Weights of a small self-supervised image encoder: 3.87M parameters.
Rows from block 6 of a small self-supervised image encoder, named by matrix and row number. Rows with one number belong to one channel. Each number is 500 + 25 x the weight over its row's rms, rounded and kept within 0 to 999. All counts start at 0. Numbers have three digits each.
After each channel's rows are labels from the 100 images, of 14976, where the channel reaches its highest value: "responds to" is what is common among them; "lies over" is the class under the peak. Only what is clearly more common there than usual is listed. The data: pictures of board games with random positions, seen at a slant.
# convs1: 3x3 conv (model.blocks.6.convs.1.weight, 80x80x3x3, each kernel summed), inputs 0-79
# convs2: expand pointwise conv (model.blocks.6.convs.2.weight, 336x80x1x1, transposed), outputs 0-167

convs1.26:497532525516509522533527506524521537499499543481507524470522451429528513491514462493516528466525486476485506483499507518500495509552511515471486478538470486520513513519501494531474499511526455440536513517527500521463479499499525540500534502
convs2.26:493478515496494512512514495523458526500492480524528519503456504526461509494501491519472530476494525484507483484486501477521483495504478469479408461457505556494510499514511503537485511506491504487514521537489491457453493532550488469515512485521481501528540480524511464498493472486492487455520524491497474534531506501479512499496475463492509470500491508503472522493557527520498489469528465526509516471533471477465463499484495526458545540501502518469497539521505523466517510464510480521482487519515503509483
responds to: discs in an upright rack; half full
lies over: piece of the first side

convs1.36:503502513482515487479456525541498470497528446501504501526493488504504484528469515503490528516503524512543503479504478501509503529503505485526520503571511499533488526460500428540473504525503479510506503517465489524513485503460430474550493497
convs2.36:466447504496523451467442473487508510506470500491508512495498499515487504501479482487528479505489526464488546516566463531485523536555456503472452459516495493505519510451517461505491500534474533485467524507497514491493493504488531456530484520458544504490506519506505548513511474491514526519514482522541533487467508458510457551479492493507498484535521537496494490503526470476460494502531486527503483518481501490540488489502473495499506495535529501487450512513500465490515520424490528519561526529483492515527
responds to: draughts
lies over: board

convs1.47:521509504486485513561508543501511519475525526542464523541522479469464524503527551511493500473496471489513505504466525503507543519529530479491493507514533479520507503531518498518470496471500460438515467499533515446532515484492485512477504531
convs2.47:527498482496488520509492493492496495475490466506551488493448469511540504517499496475500465507482505488516514484489500451514525480497489484486505554499465506470511461483517495514455458459512468502497513480532496507503473532435496532488461512491456498492477497488520537491477472519482494473525488462500501509531508512484515480491478486525536519487527461501519499503496489519440468498487514486504507464500452469498479503514499495465500482514508564485490581553460479540509475465437517512579480468449494505485
responds to: stones on a line grid; nearly empty
lies over: board

convs1.67:536490519486543464485459490509524528512527504515522478468479542549470506551502540504504513468534471475546520489530509505499538558499454504506511494551482488491503517500536481501514522480520502551495504523500521517520492463500513492536492493
convs2.67:513531510497496485508491484453509457509461494491500466467491491471508498461498463495516488493470481480476524490518478517465500538500503497476493484508521457505443474545497495511535472521482492499471505515480515488462518482478456453507497516504503500509506477484525476519491480508529480537481522446510502467500498501469499511485492507502489500486468516504487522499514486432492486509512531498496457462533449480503491482535500498465477502458516501495479503508494480451517449547497543463537509483473440548471
responds to: draughts
lies over: board

convs1.37:527481498505483492499533471519474448502537472527507503543533501513458519481507542535484520513461485525482487451485513510503486468468513518511522465496489530543470564494502475479484513514559470482507484455483462499507494502524491531502499494
convs2.37:481478482498560496469521502470467442510489487469480491510507489512503500492513456519487482493507490479474471505500520473520485521520462512529506492488517466515521481494520535470489500490498522471501479475457504468448522511464513524507550488440481477525536456513502488480560451514483500508513485467521538509476489490490486464546485539473503505483453431466496531513504483486473541475490514524463513461480529514513554507480485517546487509504532528502465516485516504482510550489483477492505504476462459503511
responds to: discs in an upright rack; nearly empty
lies over: board

convs1.48:442506553507489507499471546512516484477526512496512497533540484491503472491544517470510505529468518558488477547512483492482505522504486552546520495525520518529532539480478541494523521523498521509487491485492496515499495558500507521455507506
convs2.48:494507500510461486475462506513531469497468481549513519521469498517485507472453469490563474494471487482482477507448494494479501477481509504473491509475513455480478481475489484478506491457484536499474497438492500535516537492468473504494488477500496513514470458497503492482510511526474510504535491433491499497511521519517502521505470510472504493540499487490519470462538524475495510444498513513489499477484496488453484500497511463526554433503490472491510501543468484464462515470487482484523487409519484512508
responds to: discs in an upright rack
lies over: board

convs1.20:522492526528444489502514516462483502499493521511473513506463439486495504481443473495515535481451473490505462523486487453466507502531502488482464480506461486527485529494518489491499501528482469502518502444554491514509485498512553527486492483
convs2.20:465496501511505502512460502510500518482490498461520506488482489466447505495466469490499499478484487498519527493481548481540509490439595544477507494444534523503509498537508508558524514503478464480518499546526451502489520485514543437486502496491518550503510465503465449501462496526496522502500485496516481453503472544529468538492483457496538493542541495511492519509503527501450519479530487474490500525527500515550477537506452473477531515520486519492482510459464514487511505490504467497486488467485475504474
responds to: discs in an upright rack; half full
lies over: board

convs1.38:501505522513502502518487523505529484515518557524493504541507579501483523498505517497500481505537506478546546513545524511492480521473469492526503556519489517513520506524537520481498510534517511495492523550478508520500549489492532556507529481
convs2.38:451451541513511531477467496478486483454509507478530451489469499472495489499485482509468463467451492459455532532446451500471534523542480478507467490488564435476480512493497496504541450475499484447491466486494499489501504479509482488422494526547489525465462495525513457508476474506532492497504486509474495535493519472483506514509506502473481482472500472495497517502461481489470485503464482490465506473510469535501491456480511494476486503510527473496465503487496510497501487492475458496526485428444487505486
responds to: draughts
lies over: board

convs1.60:494504499489505529515471486506499519470535538489521458466516503542505534491543520496503480542486506485477510454456506495528538463489519473481543525428517512470525471516510520509454479499494493483508498506521522507457515509447497536501489521
convs2.60:505439475511520476524535503494528492503516450484479487524489500459506468506511478555493448490478515495498496462519468523486449486500502485485511502503462506478474512471510515469467482490518519467506508508484488506522459456551502515508510485496482505484475443503524515505494487505501468483481453510503469507464526479485552479481526513484480580523487479518470493452522534538480476468520510483526474504471488456498467468510479525524488518481494502511499459448500502497471473511439466482516487546482556501476
responds to: stones on a line grid; nearly empty
lies over: board

convs1.13:452492523520512527508488486481494510507516506452477471505506509494523461542497513516461498467517455476474508484503520500486487474540474478469474538502486480563525527511501502481470524544462490510509549502511504529470481515469564492513532487
convs2.13:516501487477458472526487508511476480481483549496525460475498469497514501476452486508544595544466495499491475504486478477539457523496547531530478513490504500486529442508498510509495475535471494503515494465460484501555500489490505462498500454473479478498492488497502495512493510526504500500487488557517462471512490485466498556481492509549487478551505513452454526490532545511513514493540486502503568479524490505566496506511509527487491478502525474514464475517524521467506523497492532519496551509493518494505
responds to: discs in an upright rack; nearly empty
lies over: board

convs1.33:494497464481535500502501469532543551549513494493505497468477516479482492499471513487488488476490505485506511487527538520529474500534498482487449589498479502475566497520500455512467517513484483488476523535502487533503503498482541514505513487
convs2.33:458472475504532495489527497500453459500474514467521481507532485507507498490530498530543550474525475507524483519527490482474520500511535525486497449502476502501494486467485508485559454548521493511477487456475483502500527479554493485474456490494516550524507479473489505476511464526496501512465487437527516486530517514500486531482482494553449412557478518488508493496479544511501501510496495502476481504514508505490507499475478487522455510447501486529512462543531503480487485513504460480500513532469527483491
responds to: stones on a line grid; nearly full
lies over: board

convs1.73:503514522522485479517483576487465532476527505484490485438527512540480504516467527472505493475522476489517495488477494500496560486522494497518447505529491506510506508477545518487470527515545498511529552490518489517459489505454495522502487486
convs2.73:527493509497507491532452482526510528499470460478500506529440509532560491479503526542506498488517493513461505513520487488463470455478537498489518479506500531532540495479492482549529512520488509490476477508466533510514430465477463511471502495490498453533512494513505498536488520485510478494503504539534479492522482484522491508484480466520460560533509482516466508476487500480502535470533543479465497494522483477507488502506504508460529451538497472443493470471469491485541517518531547513486518510531495507500
responds to: discs in an upright rack
lies over: piece of the first side

convs1.21:523455500510501485512509459487487515498538505473515506512552501507474483513505504509493514517546463488473504430480507546507486470447473481493539498498493523541468542495512513510482500516518489466439462482521531493474494528504489536529517522
convs2.21:533487519515562524529511492512448539521511507470486528514491515502528492485482478469475483496517468522462479485508507465500489506487522482540519496476491487499509477524541494524516492458518555475525505516509479529539531471491477462511520470541505488504504456508483503497503531501540529479467479461555493524473496510498517492517454464511464506474518462537469546512509526459520507511540532513506487492481505525522524497488484543493521461480520562473480539495525477470468524512505522495480531513508528526518
responds to: discs in an upright rack; nearly empty
lies over: board

convs1.62:467531514518471518490505506481498538550517516495497514443522525491506515490498515502507489455523471495510495484500519486496560472527523499477467556536491492525492535517548483464493511537494491541532507471495550533494494491488553496483493535
convs2.62:518491485513474503513514492523483488527482500429502521505499519483505528508459525510492544488497485479486454523526457532494532510508482468530474510517519482457489507511495489558519492570449495524498478556509512482469480467517480469539512488514522539492491495506480501488519497520491503487481466433487477515508472469496482510494495534492504502515483527506515525492489506509499518521487470538493550511501507476511491502467476520541483497569452496527495517452511512496560533498475477442494527488478492500483
responds to: discs in an upright rack; half full
lies over: piece of the second side

convs1.68:509488475453506466491490458504521518552529509499474502496498538533501472575501525530484507489506514469511543482533531505525509558519448499479498525515504481518532462511562500490480516479484488528500507518514537496491488471498501476509474492
convs2.68:477521485463496477502493447490479516494461454485504499498494483511523490518470484477529509491477467495482480522471487483464523543488490503498462526464525478508487473500506498457544459538506510512502493535502570511511500438492455494537528450501440484545487481488490536524489432510525492510466517504504462516508488455518495507474458527538483506534480520456488509464513489494542486448492498516473518472530486486519494524513477490510490474484482430504467502492474446469480511498483547495504512480486449542463
responds to: nearly empty; stones on a line grid
lies over: board

convs1.69:513553516493518482467514498515526501488487513482553509491523474467546507503471447538535496479493509482475506541494485508506469508512529507535474510538495585470530505501507504538507535486484543464526517505487524485493492477533510511484516519
convs2.69:528528502491466474487501491477516491519559494483514555487477464476508541479546511493489511460523497487462506492503538489463493435493526494509502501494489517529473450467469435495496506499500487509494530520513482498485488452477497496511492512490534505485499545496510472491513536466476489446499534494478527458467532511475497512515508481517522485507553485506493467480479454495451500483511442488492535531475528513495500493484486501500476507494467539472497536513510494506523547503545520504456477537499524431510
responds to: discs in an upright rack
lies over: board

convs1.77:536484486465483488499506485499488497485538540495495508508489503528524509524549514549507512470498519508490543494511525489420515516499456498494523499477469450510510495494527568535478508505515469526475486482479517478478498443512494489505496451
convs2.77:560500518470479459493509495505446529484472511491503499485517495536527493548444462509452466463513482508468469496450524539464466514505480490510493463500492500448534509509485536513466506521505502513492502530525453480511451508503530479506507503535477497554497494527490477461507489471537501478495512489480481522466465515523522483482500514471483527503526495509481490480476483466524523486513508478565461500472508493528501544518434489499566478521506513500489522518515502477474476465455514514533486544496498506512
responds to: stones on a line grid; nearly empty
lies over: board